A small image VQ-VAE, trained from scratch.
Model: 1.67M parameters, encoder arch efficientnet_v2, encoder norm layernorm, encoder activation relu6, encoder depths [2, 2, 3, 2], encoder widths [32, 48, 72, 104], decoder norm batchnorm, decoder activation silu, decoder widths [32, 64, 64, 64].
Training: soap at rate 0.003, 6800 steps, batches of 512.
Data: trained on gratings and oriented noise at many angles and scales, 197500 training examples, 17.6 epochs.
Rows from block 3 of the encoder of a small image VQ-VAE, named by matrix and row number. Rows with one number belong to one channel. Each number is 500 + 40 x the weight over its row's rms, rounded and kept within 0 to 999. All counts start at 0. Numbers have three digits each.
After each channel's rows are labels from the 100 images, of 14848, where the channel reaches its highest value: "responds to" is what is common among them. Only what is clearly more common there than usual is listed. The data: gratings and oriented noise at many angles and scales. In brackets: how many of the 100.
# convs0: expand 5x5 conv (encoder.blocks.3.convs.0.weight, 192x48x5x5, each kernel summed), inputs 0-47
# convs1: project pointwise conv (encoder.blocks.3.convs.1.weight, 48x192x1x1, transposed), outputs 0-47

convs0.103:472546550545483510524542539556482530504487460566452482520460475489498442483426529567597514542476524547435504472475417454526466527492459485503472
convs1.103:514504489510527496487509546434528484512523526515513519508552479343508502477519504371496541483523458479538531503513511548519519418544508480526485
responds to: very fine (100); stripes at 75 degrees (54); stripes at 90 degrees (43)

convs0.35:585477477484442530461475459444490509468524476490482569441457510538541560508508488427536463511487527425482456475502573521538517502518557516590501
convs1.35:502410511458510530518562427550501559537505501540536501445516447561473536507530446553538468472530590477494537522411513495496463492508462512532471
responds to: very fine (64); stripes at 0 degrees (56); square grating (48)

convs0.23:558541525512482489501496532517476509517559480596458532493494414543538442526470498417506494581424521515477469526468466465498455522551470512506432
convs1.23:494429501473552392517533459490509475604559513512468471536522519499515412455480509502538502503465569541519459562471538516486478526446463519507481
responds to: very fine (100); stripes at 30 degrees (42); square grating (37)

convs0.167:431526541521426516528530600524442487480503588491424533541495511474473452476462477515550473494542516521445532474487444462563532517487452518518470
convs1.167:507582483528453514453467430504478496517511433484443529523528525504533573521535589503518522542507560508485489419544480584487484489532490421498501
responds to: coloured (77); fine (49); stripes at 15 degrees (25)

convs0.166:459532560547494452495516536498476464518554567543494498532478475501552406472464488490507467476448496593440453550422466483566518512505492539517461
convs1.166:543527527495461497451486559530527495536523512516557490534511493478535508593467515471458396417484431487569513449511522562515492435528485475457511
responds to: coloured (80)

convs0.114:515496452443517504465503506451485498505443538427425473501570580481469491449542464560532540472529465526515511533492552522496546529408481533553457
convs1.114:494573488555478522457524501523470522558503531474512513518517512519533490490546492418517640525501488507506541542567500520483458491613531532502520
responds to: coloured (100); dashes (55)

convs0.162:496606465461439504565527540466487457530460486526523472539467513495490429432525495517508508507506467557538561461510478387516537524448490497503541
convs1.162:518508512510505521492482539449447513504548481509523492538469524391537649514517473510518523500513555520541517566518538567508486507583515479493512
responds to: coloured (100); square grating (39)

convs0.165:440501540508531472520565516515551520474411385565489522493509519504560498557440545517525467478502531537428531486489480451472478456468474491551518
convs1.165:492502480537514505541535511482353502527541524479493533530556544483496622491504537497537454501477532497489530588507535437517499507543497470506503
responds to: coloured (100); square grating (49); stripes at 120 degrees (27)

convs0.142:487575495493447489549494501489552522552451525468429500517513414512488531422565548453475475515567488482532588524504530518511521431496486472471451
convs1.142:493524490585495474451482457397469442505458491536472534517486443380476476438569500477515481500512525499486537486483511514543519493557525536496435
responds to: coloured (100); square grating (42); kind: dashes (39); stripes at 135 degrees (29)

convs0.115:579498431460550532483487488500483487430476491425560475490556480512441561472575515453469511517562452513581509506499499510480514539420479484522519
convs1.115:483542500537504535538453538447415491547442521484489532502513533464487532553543482444534515478504495499481485467535470630485524536507498388481498
responds to: coloured (100); square grating (61); fine (48)

convs0.163:526444490488448568462462479457510580497478440507465529420535509523520561554475490426512485543548511402490490523548537534466477468522545486523512
convs1.163:521436501521515522490489498517526503539409459512492547488482494384509547527507451451509626523518470485523509568470472474496441511464508445479509
responds to: very fine (86); square grating (60); stripes at 0 degrees (29)

convs0.99:552539507505507484548528520479469490543421517459542482588518418495419534469565518470467475513595455479500528487517444470477568474505483482489526
convs1.99:473514458510490451520509553550479511498425538499515467564457530440540558492512516418471455577493448457479530498549511500484450458441467419521475
responds to: coloured (100); dashes (44); kind: square grating (40); stripes at 75 degrees (31)

convs0.46:581461513501601486474498483538537541450454442509505469429459506483472457462461526581544533521492529530508518494511418483542480491489541452568507
convs1.46:508528479514499503475487540429504530507528525485527489509459477536494707490502477550476468505492468492487503569536470525466460489534502509507502
responds to: coloured (98); very fine (48); square grating (47)

convs0.113:610487431481540530512477464518518519474458444479575516465470515515449573451505501446515521559502509462566525491526521537448480530453503452433507
convs1.113:501482507529509553454507508484480555529544534486527527522508534439544587498522576451517447529527452517513503487520541595525448505566488409525545
responds to: very fine (96); square grating (57); stripes at 165 degrees (47)

convs0.24:550459438491569486475551521550463600453477433531526435485527479511452445506442536542484530506473497496538546488554464469497450506464499476565511
convs1.24:492527512563488518482510492469538509511483558524530491502480489427528550512498587451497469520484565500502507405531531656484530505500520528501511
responds to: coloured (100); very fine (98); square grating (62)

convs0.130:498528557515557488520565517558481476509486458594500411523474539494444503546476533478495463458455525540548463512554460477500476496510539454401474
convs1.130:510488528504473504476528467632375476514464482547504505512520516478509526506519481511526465538491531511518524582398489455537561493459518494508503
responds to: coloured (100); dashes (42)

convs0.57:503528542506508459565540515523518528526461534466497481567454517415416438486479489533508510488549524488464572506508445449505543562543419479481449
convs1.57:487508454480490469495457460425375476459507456463476458502482476523469631462476490530469449475480477479466459468491490524450474473464468514497462
responds to: coloured (100)

convs0.77:513546441531456417486437527508452481514582488544513520563525452542560555465503486427478483531446479510465480544460484488498488527479511527464587
convs1.77:530461458443485553520495545427502426478519568471501525451513513456515572529491565526548509487537482525558535538488467499468590538419491515515478
responds to: very fine (91); dashes (62); stripes at 120 degrees (31)